Rows from block 7 of the text encoder, named by matrix and row number. Rows with one number belong to one attention dimension. Each number is 50 + 15 x the weight over its row's rms, rounded and kept within 0 to 99. All counts start at 0. After the name is the row's rms in percent of the matrix's.
# v: attention value (text_encoder.blocks.7.attn.v.weight, 128x128), inputs 64-127
# proj: attention output (text_encoder.blocks.7.attn.proj.weight, 128x128, transposed), outputs 64-127
v.43 084:77 73 71 46 41 49 39 37 16 51 37 69 38 57 56 30 56 32 62 24 62 65 34 51 61 42 50 39 45 04 44 16 41 39 59 23 70 60 62 41 38 46 55 69 35 61 40 60 65 39 59 35 79 28 68 47 54 56 30 59 39 80 64 65
v.44 088:13 40 46 44 75 49 34 62 53 69 44 54 27 32 62 73 61 67 47 49 44 37 79 75 28 99 53 54 55 89 47 49 56 67 48 76 30 48 58 41 67 37 46 44 39 47 67 68 58 37 48 38 42 64 66 61 28 58 91 39 69 36 57 26
v.45 084:53 44 50 26 47 30 43 56 21 53 72 59 44 47 62 70 43 51 37 36 72 53 65 60 68 32 66 47 63 51 52 55 53 37 49 30 44 58 48 51 50 65 58 33 63 40 40 47 58 36 47 56 52 47 65 52 33 42 39 43 53 59 71 60
v.46 079:35 45 33 67 20 41 49 31 54 52 62 38 49 65 59 49 49 77 45 46 74 57 54 80 42 66 48 45 81 60 47 47 42 36 76 56 33 43 48 63 69 36 33 51 53 33 34 50 79 64 47 61 53 69 69 54 64 23 66 66 64 75 14 43
v.47 076:36 32 63 29 44 48 64 49 66 52 49 51 54 67 66 43 48 57 64 49 39 75 61 65 43 28 52 50 57 89 57 58 36 40 04 66 56 65 59 68 39 44 39 41 48 59 71 45 43 74 48 55 66 85 31 49 41 46 40 69 67 72 31 36
v.48 100:25 26 47 42 57 51 67 62 60 53 44 72 35 64 45 58 44 55 38 38 39 67 44 61 47 65 30 49 79 70 48 62 56 31 62 56 86 33 35 81 37 32 41 44 43 29 69 51 48 66 58 49 42 44 37 39 62 70 50 74 51 77 43 24
v.49 094:84 67 48 48 66 56 50 45 59 31 51 35 43 52 57 61 57 76 52 25 36 61 31 35 35 43 76 51 34 47 05 56 31 60 46 70 38 60 50 91 57 41 45 69 46 33 37 46 51 61 43 38 35 50 44 59 41 35 39 47 62 43 56 88
v.50 105:24 50 31 28 47 55 43 34 46 56 41 60 60 38 62 60 61 32 42 56 50 55 80 40 67 50 50 77 46 49 50 76 48 56 51 29 38 47 37 34 50 71 56 27 61 62 06 65 45 42 52 48 57 27 20 34 46 53 65 52 38 46 17 47
v.51 112:81 60 36 76 42 74 36 63 73 48 57 41 43 66 45 58 57 40 60 66 21 40 59 50 47 59 47 52 42 76 43 29 52 36 29 30 44 45 53 63 44 51 39 68 63 51 86 53 69 68 42 70 40 71 83 57 75 51 49 54 47 79 44 24
v.52 094:43 27 46 38 31 70 73 75 54 29 22 26 49 55 63 51 74 57 63 44 50 30 67 58 50 30 58 67 57 23 55 48 75 43 30 47 39 54 42 72 51 60 34 78 55 32 33 36 45 78 50 57 59 56 48 55 34 42 37 43 60 34 61 41
v.53 116:19 57 35 43 59 52 41 59 53 47 53 31 58 33 59 45 52 47 69 58 59 46 46 42 54 38 36 50 34 58 57 65 56 67 81 29 47 62 71 34 64 22 31 36 61 63 49 43 35 31 55 53 68 47 50 69 66 41 40 35 26 56 43 55
v.54 086:23 68 60 31 51 48 46 65 36 39 48 47 25 59 65 62 35 55 52 43 54 78 58 49 52 52 73 66 23 47 66 58 44 59 52 44 71 51 46 24 47 39 47 52 49 47 61 74 67 49 83 63 60 45 73 72 28 44 55 42 26 48 52 49
v.55 077:57 44 68 58 63 53 99 59 39 33 35 86 37 51 47 35 31 61 62 23 68 25 41 50 48 34 20 42 47 35 45 49 45 47 65 63 50 38 47 32 36 67 47 35 48 55 55 48 55 36 76 32 54 53 45 60 63 59 18 67 47 30 65 53
v.56 116:82 45 55 56 42 46 52 49 87 42 46 40 38 57 34 50 58 76 43 36 34 22 18 42 36 48 52 64 72 43 50 43 33 49 19 54 65 40 29 72 49 52 44 63 50 37 70 32 51 54 40 71 37 62 69 39 71 32 41 46 59 46 54 57
v.57 105:13 61 23 41 54 37 42 48 35 53 21 52 38 25 32 18 51 58 44 28 57 69 50 31 58 48 50 50 47 50 48 62 68 52 85 31 54 77 69 54 63 29 49 32 79 44 52 75 57 59 67 38 45 46 55 60 46 65 50 60 42 54 34 45
v.58 092:33 55 56 46 58 33 63 48 46 41 62 24 62 53 82 33 39 67 43 74 58 58 60 46 60 00 68 85 15 52 43 55 60 41 56 68 27 61 56 28 74 47 55 29 46 83 45 46 51 54 72 48 76 55 49 39 30 52 48 26 33 20 42 51
v.59 097:42 48 38 58 69 53 45 69 59 76 57 57 56 32 53 71 59 42 26 65 47 57 31 35 49 51 57 49 59 51 59 31 19 43 42 49 44 67 39 77 43 57 28 29 51 57 52 34 69 50 55 61 50 24 52 48 64 36 40 72 25 46 62 61
v.60 098:43 46 34 50 57 82 57 53 47 34 63 49 39 48 41 75 24 40 60 55 65 36 64 64 48 41 36 31 69 92 44 55 37 49 62 36 57 64 35 64 30 25 38 31 52 39 70 45 54 53 48 66 60 57 66 47 60 52 77 35 35 90 58 44
v.61 074:57 69 59 35 33 57 44 38 42 62 51 42 43 37 53 61 64 48 78 67 41 63 45 60 58 65 38 29 23 44 59 23 43 69 29 52 42 42 43 63 42 62 68 84 57 55 71 55 31 36 40 21 42 47 34 33 58 71 59 54 55 46 46 54
v.62 100:32 39 38 49 34 57 47 47 40 40 53 17 80 44 43 48 62 41 24 58 53 52 64 39 36 34 44 31 45 41 40 43 66 23 67 55 55 63 90 43 52 56 35 29 51 61 58 47 50 76 59 65 54 54 78 70 44 52 50 29 50 39 66 63
v.63 145:81 75 49 58 56 64 62 58 77 46 46 62 54 66 37 58 40 54 85 38 43 35 45 57 30 38 28 30 59 36 54 35 60 44 52 58 47 44 45 71 35 31 22 58 42 38 77 47 55 72 42 50 66 51 52 64 88 45 19 35 46 49 75 59
v.64 075:47 29 70 58 38 46 29 84 62 45 41 31 48 49 67 83 62 30 61 52 60 50 29 54 19 37 59 39 69 50 69 49 49 42 49 68 42 37 51 64 50 33 48 76 53 89 62 46 48 48 42 57 63 53 47 54 61 51 42 47 66 52 86 65
v.65 084:43 67 40 34 22 47 61 42 46 47 42 66 63 64 60 46 37 66 70 46 44 42 36 33 51 38 88 52 66 52 79 46 30 41 25 53 69 72 49 47 49 52 38 80 68 68 31 71 61 24 34 22 64 45 66 53 57 45 43 49 54 41 58 72
v.66 079:48 31 40 33 43 51 65 29 45 52 38 63 51 39 24 44 46 29 53 62 45 64 83 70 54 58 49 45 34 94 33 62 40 34 60 36 37 49 21 63 62 56 67 62 27 56 42 35 40 54 41 37 41 54 41 59 34 45 68 52 28 43 43 47
v.67 091:41 25 75 63 26 34 54 44 30 39 41 70 49 30 59 42 54 27 74 42 54 56 36 48 48 62 17 35 43 46 82 54 57 58 46 73 52 48 53 81 54 33 40 46 63 51 60 61 59 48 66 40 53 83 31 26 43 70 54 76 57 66 69 65
v.68 081:60 74 34 51 39 48 53 48 61 48 49 28 61 41 52 39 20 39 71 32 58 19 65 54 58 31 50 18 82 44 58 10 42 44 58 63 85 40 63 59 62 31 51 28 49 46 53 54 72 60 47 41 54 55 55 80 57 48 55 60 69 57 51 38
v.69 095:52 77 30 44 34 62 18 48 68 67 45 43 54 60 43 65 42 78 65 38 55 34 61 54 44 47 76 66 37 62 32 61 35 63 52 63 61 63 45 64 60 46 41 74 59 53 36 46 60 49 36 88 34 37 69 62 55 28 76 49 62 43 39 36
v.70 086:46 48 36 40 69 34 42 41 45 27 50 46 37 50 37 64 24 55 61 24 66 30 45 35 57 11 36 42 39 70 63 32 45 61 47 71 48 84 71 63 50 38 35 58 53 36 51 51 55 45 30 62 52 67 47 44 66 73 60 59 56 54 83 78
v.71 118:57 30 35 50 42 51 38 40 61 51 40 46 44 51 45 52 51 40 50 59 44 60 69 73 29 51 39 54 72 48 49 42 25 41 57 73 62 41 55 52 51 39 57 43 41 48 18 55 44 88 47 50 46 34 64 65 47 40 59 56 55 42 37 46
v.72 091:51 43 57 83 52 54 54 53 39 28 63 50 49 18 68 36 70 39 57 58 33 44 53 55 74 54 15 36 47 54 46 44 56 60 44 48 37 70 44 51 46 57 55 43 53 29 56 48 54 84 63 65 31 86 80 45 51 66 57 51 62 55 50 56
v.73 122:54 42 40 37 40 46 55 74 58 44 65 51 31 73 00 66 29 63 93 55 66 39 35 22 61 38 56 62 61 55 46 48 49 38 71 40 62 40 56 50 53 53 44 52 61 61 34 55 51 46 37 44 55 18 73 51 35 62 63 55 75 37 69 45
v.74 081:35 41 76 61 55 35 40 47 27 44 50 66 84 48 73 11 61 54 31 67 45 34 52 55 46 50 44 24 25 51 49 63 55 40 35 50 48 40 44 40 52 51 67 42 38 53 43 62 50 64 41 30 37 77 46 59 65 68 34 56 19 36 51 56
v.75 106:58 60 69 72 52 53 48 46 67 35 52 45 70 73 59 50 36 60 41 69 36 42 64 63 76 63 49 62 54 42 40 53 34 35 66 49 52 52 54 34 56 38 48 55 59 42 32 36 29 60 41 55 58 43 56 68 83 44 69 59 15 39 07 49
v.76 096:49 44 57 73 66 44 53 67 54 45 46 54 44 37 60 62 25 37 67 18 34 46 42 66 59 83 51 80 50 72 79 48 39 65 68 50 50 29 42 63 61 36 37 41 70 56 34 79 61 58 57 58 49 75 57 28 45 54 55 67 43 50 60 52
v.77 106:35 38 56 55 51 39 47 32 77 37 51 52 54 21 43 41 78 46 32 84 24 67 71 76 44 48 34 39 69 64 52 42 61 37 40 40 49 51 36 51 56 57 61 55 30 45 30 37 32 75 66 66 43 52 57 64 63 51 50 43 48 68 60 18
v.78 093:46 40 28 51 71 35 21 47 74 46 64 62 24 53 52 75 43 52 45 51 47 45 56 73 24 71 48 62 39 51 59 42 41 38 50 44 69 49 43 55 46 31 58 51 39 47 19 42 57 73 52 62 39 46 73 61 12 31 40 70 22 39 32 29
v.79 087:54 75 44 20 44 52 52 50 63 46 36 28 72 52 61 40 45 72 44 27 36 39 29 54 59 17 59 65 34 17 48 27 36 40 37 56 42 46 54 53 50 59 52 58 60 25 52 36 39 41 41 50 32 42 51 63 34 52 30 58 42 24 60 61
v.80 099:49 67 42 37 49 57 70 40 59 45 47 54 38 47 49 63 57 71 33 47 44 50 55 52 44 45 16 49 62 47 65 36 72 55 69 41 71 78 34 43 53 73 36 70 57 49 92 37 63 36 65 48 65 53 58 42 55 39 27 48 39 30 88 39
v.81 072:43 44 46 31 62 55 66 55 46 60 64 40 49 37 37 43 60 42 28 61 55 58 59 61 32 58 34 35 54 88 44 60 36 40 43 47 42 50 41 58 49 83 61 39 59 35 84 24 36 68 40 58 43 32 71 58 14 37 42 51 39 50 33 43
v.82 078:45 44 50 46 37 30 75 32 55 47 58 36 64 52 85 54 33 58 19 62 52 31 59 21 63 74 35 51 46 62 39 58 45 43 38 40 56 63 65 31 39 55 60 48 39 44 83 56 47 41 40 61 41 69 77 41 12 46 46 63 54 36 33 44
v.83 101:55 55 37 65 37 74 42 42 23 51 48 45 53 70 46 53 43 42 53 51 33 53 44 54 56 37 67 58 67 23 37 46 34 63 39 67 54 41 51 50 43 37 72 39 58 69 26 31 42 53 34 75 46 62 28 37 47 56 71 46 60 24 52 43
v.84 095:46 47 42 45 42 27 82 58 60 36 38 21 57 46 69 66 47 47 37 64 40 65 64 45 66 62 53 69 32 76 51 52 49 37 23 64 25 29 47 57 45 30 77 62 31 30 54 64 42 50 53 29 35 68 37 57 26 42 46 52 66 71 50 51
v.85 087:35 40 50 54 70 53 54 74 84 29 66 39 46 60 47 25 54 51 51 70 27 53 42 37 57 41 40 39 96 40 29 25 33 53 19 37 56 63 37 61 58 55 54 64 55 39 65 64 45 54 54 57 69 31 49 78 55 44 52 59 61 38 55 62
v.86 108:62 63 48 52 59 46 56 52 75 43 75 30 52 57 37 43 49 60 56 43 52 46 39 50 42 27 62 50 62 31 45 45 56 04 61 77 62 47 53 27 52 52 39 69 48 82 64 22 48 82 53 49 47 61 68 61 72 47 56 34 66 45 38 68
v.87 106:29 37 53 60 56 52 27 53 84 71 52 46 42 34 44 53 83 62 29 45 63 45 32 61 34 70 52 50 75 53 37 42 56 45 38 52 72 54 49 67 46 50 40 39 51 45 66 57 48 72 57 67 46 76 26 58 51 53 67 52 54 54 43 55
v.88 101:71 38 49 54 46 47 70 54 36 25 72 52 61 64 55 42 25 55 48 39 48 59 49 62 52 44 57 34 58 38 52 53 42 29 77 77 43 39 64 09 51 38 45 57 50 80 40 36 37 50 37 68 61 36 49 41 44 37 71 41 47 23 44 55
v.89 101:71 76 48 47 45 55 46 59 45 49 47 31 42 36 14 57 43 61 52 58 29 48 25 68 49 32 82 29 55 38 40 40 63 49 65 60 36 40 67 44 52 61 49 54 63 78 24 49 27 68 45 58 38 55 41 43 70 58 59 27 56 42 27 75
v.90 110:49 48 52 34 85 37 59 29 61 47 40 76 38 59 40 27 71 43 61 34 64 39 41 32 61 57 46 47 70 39 67 47 95 32 25 33 52 53 38 42 60 58 19 66 40 48 59 64 41 60 56 17 39 30 45 67 76 48 18 46 48 51 60 53
v.91 098:46 43 26 34 62 53 59 32 68 50 51 57 61 61 26 47 46 66 43 52 45 39 28 26 47 20 64 41 54 17 40 42 52 39 28 28 78 46 61 60 28 55 26 57 73 53 64 53 52 59 34 41 34 47 44 58 46 48 32 44 63 40 35 61
v.92 084:50 62 38 49 42 40 50 43 30 73 40 68 49 56 47 32 44 47 52 25 38 53 35 55 54 44 51 33 64 37 45 49 56 38 34 47 36 33 60 60 29 38 43 73 79 68 57 09 50 27 41 52 36 53 36 63 53 63 53 39 50 48 56 45
v.93 098:66 43 80 60 41 54 59 53 56 37 48 33 55 53 34 70 60 43 41 87 51 54 54 65 53 43 68 37 48 41 43 65 40 60 51 63 31 60 47 53 50 47 63 29 56 48 29 62 44 42 56 72 49 31 51 49 26 53 69 49 40 38 33 46
v.94 094:52 82 34 42 63 57 53 51 27 55 52 65 57 52 39 55 53 76 56 42 63 36 11 32 65 34 55 45 40 25 43 54 64 48 40 44 69 52 62 59 62 35 35 80 59 52 71 21 67 34 54 35 51 48 33 59 53 39 43 48 38 50 49 53
v.95 118:48 48 45 55 55 75 47 42 49 47 59 45 57 59 38 57 38 53 55 64 38 44 38 48 44 30 61 34 55 44 38 40 43 41 36 27 62 82 50 64 35 57 42 71 65 54 42 35 51 38 45 71 53 42 66 42 59 48 65 37 60 42 54 43
proj.43 084:55 28 41 32 24 66 70 41 61 47 69 59 85 46 47 53 32 45 46 63 39 66 60 49 39 46 48 60 61 80 27 47 36 47 56 82 67 50 45 23 54 10 57 32 53 33 74 46 65 59 59 63 45 50 40 72 39 85 78 52 72 36 53 43
proj.44 085:47 33 39 53 41 59 64 77 56 42 62 28 62 56 46 69 52 61 54 46 51 62 29 66 67 44 60 50 63 49 71 63 34 28 22 44 34 55 71 92 18 53 63 63 62 60 17 54 59 35 66 60 52 56 72 58 46 39 43 76 46 49 57 38
proj.45 091:30 79 39 54 45 53 25 40 29 39 69 49 73 69 59 47 39 70 68 59 46 50 48 46 28 39 19 46 40 64 18 64 17 61 62 45 51 69 29 45 24 29 50 38 44 66 43 35 40 73 60 33 41 47 42 31 42 22 59 44 56 69 50 43
proj.46 087:55 55 57 24 57 35 50 57 45 48 29 35 22 28 44 65 54 46 50 58 28 49 50 43 32 48 65 54 34 59 70 40 65 38 43 36 70 42 65 90 35 75 51 51 52 64 40 64 30 03 45 56 64 04 53 56 48 50 41 51 46 36 53 66
proj.47 075:77 67 51 50 45 70 57 60 44 90 57 53 42 61 55 43 59 33 34 59 51 47 29 59 33 49 51 27 61 28 93 58 51 63 64 61 54 52 54 45 38 66 69 65 43 50 49 52 48 47 24 37 72 52 75 64 63 27 69 63 26 62 50 51
proj.48 106:71 44 62 47 50 22 30 56 43 62 43 41 90 26 36 64 37 52 59 61 43 43 46 42 44 43 81 59 23 64 51 69 47 34 80 77 43 42 35 75 83 57 54 70 68 65 72 64 54 39 68 58 47 59 42 54 25 44 52 52 56 39 54 62
proj.49 091:70 30 64 22 56 40 56 71 44 68 54 48 50 44 47 31 50 50 67 66 41 41 48 42 65 39 38 20 53 57 47 29 46 31 39 43 65 35 83 26 53 81 74 50 38 99 36 42 48 47 33 53 57 41 66 41 30 41 59 65 30 38 34 25
proj.50 129:54 42 47 71 70 46 63 47 74 45 46 66 46 64 71 62 57 39 46 45 51 63 37 52 60 71 20 64 42 50 33 61 55 61 37 47 52 54 64 45 27 51 44 64 49 38 63 52 60 40 45 37 46 54 61 62 99 68 28 49 74 43 58 35
proj.51 102:44 40 57 36 64 50 46 26 24 52 63 41 34 29 55 41 39 42 57 66 54 46 68 62 56 38 39 37 48 36 82 64 57 63 59 66 49 57 90 39 52 39 40 54 58 58 30 61 53 38 72 65 47 22 49 41 23 59 57 55 51 42 68 67
proj.52 085:66 40 65 45 47 50 41 50 44 48 51 54 52 50 36 39 64 39 39 38 43 66 48 49 36 79 84 22 65 62 52 45 36 44 64 79 49 45 74 35 22 62 57 31 42 76 54 56 42 72 65 25 61 42 21 47 44 20 54 44 48 38 45 59
proj.53 120:63 64 34 60 28 68 55 27 42 52 41 56 58 53 42 29 47 69 50 55 47 58 51 61 41 51 57 51 60 43 25 20 30 11 27 60 50 64 34 61 57 48 50 55 38 35 61 39 53 58 57 65 50 68 38 42 52 49 40 48 41 40 50 49
proj.54 085:32 60 28 68 48 59 40 33 61 43 20 68 84 18 53 41 52 73 69 60 52 46 44 47 42 93 42 48 51 49 20 64 25 69 68 58 36 63 26 79 50 57 56 69 48 53 35 36 33 77 38 57 45 66 38 48 65 47 44 38 50 40 54 63
proj.55 068:31 65 51 52 54 56 34 35 53 66 58 27 24 01 44 61 76 56 39 50 52 80 32 57 40 75 71 50 58 52 73 66 47 26 45 48 47 50 41 88 37 41 54 49 34 52 55 45 54 69 52 49 62 32 49 76 39 42 78 37 56 20 42 46
proj.56 122:46 06 71 45 66 57 39 58 44 40 70 46 67 43 37 49 54 14 53 58 47 67 65 48 50 39 59 39 57 52 57 60 65 59 73 54 33 39 80 19 30 49 45 44 61 74 25 54 50 69 73 40 27 25 32 49 41 29 54 55 47 60 64 45
proj.57 088:48 66 35 39 43 41 38 64 50 71 26 37 46 24 59 54 23 62 65 41 43 70 24 59 51 68 30 61 39 58 37 46 31 35 44 57 37 58 48 97 78 62 61 62 28 33 70 53 36 54 60 52 47 69 57 58 63 45 52 52 65 20 46 53
proj.58 102:74 40 45 64 22 56 51 43 66 48 40 84 50 61 47 55 63 68 55 43 53 52 10 48 30 58 62 47 70 44 32 37 35 29 45 33 42 37 31 69 27 68 54 63 56 39 56 11 49 47 48 54 50 65 53 67 83 40 34 71 35 59 26 52
proj.59 082:60 10 60 57 78 34 45 55 64 50 49 62 62 76 45 34 44 55 43 38 55 62 59 20 69 51 65 66 34 38 50 62 62 72 51 39 60 38 67 17 40 39 59 39 60 54 48 76 32 27 68 60 43 52 50 56 53 54 60 34 69 35 42 27
proj.60 075:48 50 70 46 61 68 46 50 58 59 55 64 63 51 41 62 39 50 41 77 56 44 64 48 55 53 64 63 24 05 70 77 53 65 43 30 41 40 53 53 67 58 55 43 61 49 41 54 50 22 72 73 43 57 62 45 48 57 36 31 46 28 47 42
proj.61 075:58 43 66 54 69 49 67 60 61 44 78 42 69 61 53 79 60 15 10 36 79 30 33 34 57 50 71 86 55 64 53 94 57 55 70 53 48 32 30 44 44 48 44 53 64 35 44 58 45 47 60 60 48 45 38 73 54 71 30 44 39 41 69 54
proj.62 085:43 60 41 35 62 38 40 51 50 39 11 66 60 53 49 28 52 77 51 56 58 55 54 54 41 42 84 57 55 56 63 31 20 46 57 44 49 69 19 50 92 61 58 52 61 74 53 38 35 47 72 55 66 55 55 47 59 40 54 45 12 53 26 64
proj.63 155:42 54 62 27 55 50 34 58 28 53 68 36 33 21 23 43 69 53 40 53 60 66 55 60 34 39 72 45 55 48 48 63 54 48 36 48 52 56 63 43 44 51 42 50 44 73 44 58 52 40 67 54 44 38 52 36 13 34 75 55 54 35 56 51
proj.64 069:44 53 42 73 47 44 70 74 74 59 38 53 41 70 40 51 41 68 30 32 78 71 42 45 44 43 56 48 51 06 23 47 66 61 48 66 51 57 48 45 59 56 52 34 35 61 58 45 40 36 46 49 49 44 48 56 45 50 57 59 60 68 51 21
proj.65 072:62 28 49 59 60 79 49 47 36 70 71 48 86 59 74 41 43 47 54 61 67 40 63 36 56 51 28 36 58 62 40 64 23 64 61 43 32 56 09 28 56 34 68 46 43 57 80 28 43 65 59 55 51 70 59 54 25 60 67 62 16 52 60 38
proj.66 076:56 64 64 74 55 36 63 52 64 49 36 52 68 57 64 38 46 46 52 41 46 28 18 67 37 58 57 65 49 52 48 31 60 63 58 37 66 29 49 70 66 51 60 66 53 30 68 44 41 43 65 64 76 74 65 56 65 41 50 73 30 46 20 67
proj.67 098:49 63 31 42 66 62 68 57 43 57 30 16 76 95 38 70 65 56 65 53 50 41 44 68 65 26 65 59 55 48 70 14 76 46 38 24 51 39 58 61 78 53 53 38 50 72 21 57 31 39 33 65 59 24 60 54 28 41 32 48 85 46 28 60
proj.68 084:75 43 78 50 49 43 64 67 41 65 58 38 26 37 31 53 63 37 46 68 54 37 45 43 55 75 55 55 65 62 61 54 22 67 47 67 44 45 52 21 52 91 41 46 67 48 48 65 63 54 28 63 60 38 54 66 50 26 60 71 28 53 42 43
proj.69 095:47 71 74 57 57 45 62 51 47 37 81 49 24 27 44 58 38 44 38 57 49 59 42 63 48 53 35 40 48 58 59 57 67 48 57 73 34 24 45 31 26 84 57 44 35 66 57 66 62 64 30 22 67 49 72 44 56 45 77 47 21 26 39 43
proj.70 068:60 56 71 66 36 49 22 59 53 57 60 57 60 45 48 54 67 38 46 50 38 62 47 42 36 88 52 74 82 36 39 68 57 87 76 45 35 40 19 35 19 48 67 43 58 49 28 69 68 64 49 50 35 71 33 33 45 50 71 39 52 39 24 36
proj.71 117:55 54 66 51 72 14 59 41 63 48 14 60 29 31 60 50 61 22 51 85 43 80 38 62 44 38 46 58 35 51 63 41 83 30 33 64 65 41 70 57 43 72 42 53 47 71 37 57 48 47 55 56 41 27 52 52 70 73 54 54 55 55 47 46
proj.72 084:59 37 26 00 68 50 65 29 47 38 21 48 56 56 58 43 51 52 54 42 25 52 53 58 35 50 47 62 54 41 68 26 49 41 29 39 43 56 58 36 64 42 39 35 60 72 58 68 41 62 28 31 54 37 27 50 37 50 54 50 59 44 51 48
proj.73 119:73 55 63 70 63 33 58 83 49 50 56 47 56 40 60 49 54 21 30 56 46 64 51 50 44 50 37 47 51 15 54 45 51 55 70 47 45 46 65 48 35 61 59 64 44 60 21 49 56 52 52 38 38 80 54 44 37 67 58 47 72 45 58 45
proj.74 072:48 38 58 36 43 51 67 46 66 57 40 50 62 41 57 64 49 51 92 31 38 45 55 44 80 55 96 82 40 79 55 63 53 48 33 46 39 70 33 60 47 42 58 38 45 36 70 59 57 58 51 70 45 40 30 53 39 54 38 59 59 43 57 51
proj.75 108:35 58 51 27 68 63 54 56 42 63 36 70 14 05 53 46 49 51 54 53 47 51 70 29 38 55 42 57 41 63 56 58 50 48 34 73 50 44 42 34 25 77 66 57 40 43 88 70 57 37 45 31 62 49 62 43 86 66 44 53 31 49 45 41
proj.76 089:61 59 41 40 43 58 53 25 44 35 45 23 53 77 31 66 83 58 67 65 67 47 29 50 53 27 59 56 68 46 56 34 62 62 30 44 52 45 69 84 48 53 61 59 40 63 39 51 31 43 34 51 62 42 41 84 50 40 28 42 35 37 42 38
proj.77 100:39 42 56 38 57 31 45 47 52 45 14 48 30 36 31 60 35 23 50 55 33 43 50 44 25 43 56 63 32 61 43 36 50 29 36 46 47 25 51 38 29 55 40 42 68 28 75 75 69 63 63 54 33 49 34 61 53 51 53 57 64 70 47 54
proj.78 083:53 76 63 43 59 49 71 42 41 32 27 58 29 38 27 33 77 44 51 73 42 58 47 53 25 36 58 58 48 54 67 30 60 29 31 62 52 52 74 46 45 74 54 59 61 66 59 77 58 45 39 54 55 29 52 45 61 62 60 56 43 86 35 68
proj.79 082:62 60 74 64 48 63 57 48 44 47 95 68 20 73 51 41 62 60 56 57 54 55 60 41 54 89 51 50 69 72 36 68 64 49 55 69 30 60 25 12 45 58 68 47 50 47 77 36 54 65 49 48 49 60 42 34 52 50 68 43 22 40 45 44
proj.80 109:50 35 67 42 50 35 54 50 67 27 59 35 58 74 48 49 46 68 84 26 55 24 51 57 43 45 60 15 24 53 35 65 39 71 26 58 62 45 54 60 42 46 50 36 44 54 46 39 43 54 32 48 29 33 35 37 39 51 84 51 57 31 34 34
proj.81 079:28 59 53 64 46 36 22 71 49 22 34 50 61 96 31 55 44 64 63 24 45 50 33 61 54 28 61 66 62 53 27 73 49 46 63 52 29 66 46 51 38 53 53 21 44 60 44 54 48 58 39 64 32 66 51 57 58 60 63 37 44 42 49 28
proj.82 096:52 62 45 38 44 38 61 62 78 38 46 37 54 66 47 66 47 59 63 57 62 66 34 61 57 45 42 64 65 50 46 46 42 19 39 61 75 58 44 66 48 68 60 45 52 43 41 55 37 54 02 56 53 60 35 61 50 41 58 46 34 50 35 61
proj.83 100:31 42 53 43 74 49 42 34 45 57 59 66 48 42 55 32 48 25 36 56 47 59 52 26 57 82 37 63 63 55 39 50 60 53 47 35 37 89 49 46 44 38 68 59 30 48 58 52 43 51 69 31 56 52 51 74 59 39 28 49 27 71 45 51
proj.84 104:63 64 58 78 43 72 26 45 36 20 77 49 61 55 44 44 26 37 42 68 67 66 34 49 55 60 76 44 58 23 37 64 42 54 85 32 45 63 44 52 53 48 62 56 44 62 40 45 63 38 38 56 38 87 45 56 80 47 45 53 33 53 55 27
proj.85 097:76 54 55 31 33 38 35 15 54 28 46 48 47 51 26 60 40 47 62 59 68 52 65 49 57 53 69 53 33 58 39 68 44 37 30 81 27 45 47 37 26 86 23 38 60 38 37 50 46 57 17 44 30 41 19 45 44 47 45 51 47 47 33 25
proj.86 129:67 45 54 18 39 49 24 44 48 75 54 70 19 33 47 36 38 40 51 47 42 57 76 61 31 48 46 28 31 60 74 61 48 85 41 57 61 32 27 39 21 40 39 57 72 35 64 36 58 38 70 38 54 47 53 38 53 59 56 55 40 59 59 37
proj.87 119:60 93 46 52 63 35 45 30 45 48 48 67 41 46 39 52 44 36 63 67 72 54 43 65 32 42 50 66 53 48 49 58 59 58 50 53 20 51 51 39 48 78 31 59 41 49 40 39 57 48 51 45 49 21 51 66 71 52 57 34 46 60 29 50
proj.88 103:28 29 33 47 64 56 48 71 52 57 68 70 40 27 55 54 83 58 37 40 44 65 40 39 61 69 28 63 61 80 63 51 64 43 62 40 62 57 50 60 60 42 79 42 54 56 61 61 62 64 58 53 70 63 71 67 52 50 73 59 51 43 70 45
proj.89 112:56 23 57 53 69 74 42 22 37 68 50 61 39 19 45 36 64 41 51 67 65 49 45 48 49 69 34 67 53 79 45 58 40 61 30 51 36 39 33 24 26 46 50 51 68 20 61 36 52 42 69 47 63 26 47 40 44 39 38 57 58 66 64 36
proj.90 127:83 73 61 47 37 69 33 46 50 49 66 49 70 53 49 45 40 63 47 58 45 41 56 45 42 40 62 22 37 50 57 64 34 80 55 67 56 37 32 32 24 49 25 77 63 51 49 39 61 55 41 53 30 61 58 29 49 50 64 61 78 54 67 29
proj.91 114:57 64 68 39 47 46 36 26 64 37 70 59 55 37 40 45 33 47 59 44 66 49 70 42 53 76 61 35 45 61 32 71 53 74 46 77 46 61 30 59 10 65 12 61 51 42 49 31 47 71 55 26 36 57 32 42 85 36 56 55 42 58 49 31
proj.92 098:16 39 56 61 74 55 57 16 29 34 47 38 64 43 49 23 57 67 46 46 41 44 37 45 42 64 46 29 60 60 75 44 52 64 36 63 47 77 49 47 20 41 22 57 43 45 51 51 49 69 49 32 73 43 61 45 29 23 44 71 43 66 68 43
proj.93 098:39 29 31 22 52 40 45 44 39 70 48 62 42 41 43 63 46 27 57 36 41 60 72 41 63 44 70 88 42 82 28 39 42 29 52 40 54 56 56 62 78 63 62 52 64 28 68 79 62 47 64 61 24 40 25 41 65 51 34 28 72 53 45 63
proj.94 108:52 57 64 53 54 59 63 29 51 54 67 59 59 60 57 19 51 61 67 56 71 39 50 46 24 71 58 23 51 62 45 56 65 77 43 67 54 67 43 14 23 43 29 41 49 54 68 20 41 60 71 33 42 49 58 34 30 46 56 43 56 83 63 45
proj.95 124:43 31 65 17 52 49 50 30 63 66 30 55 54 50 65 41 48 50 57 38 48 39 67 33 55 73 50 39 28 83 58 61 32 54 24 52 42 45 30 65 30 55 49 55 67 37 81 56 41 64 72 16 24 32 21 38 52 34 37 67 70 56 41 43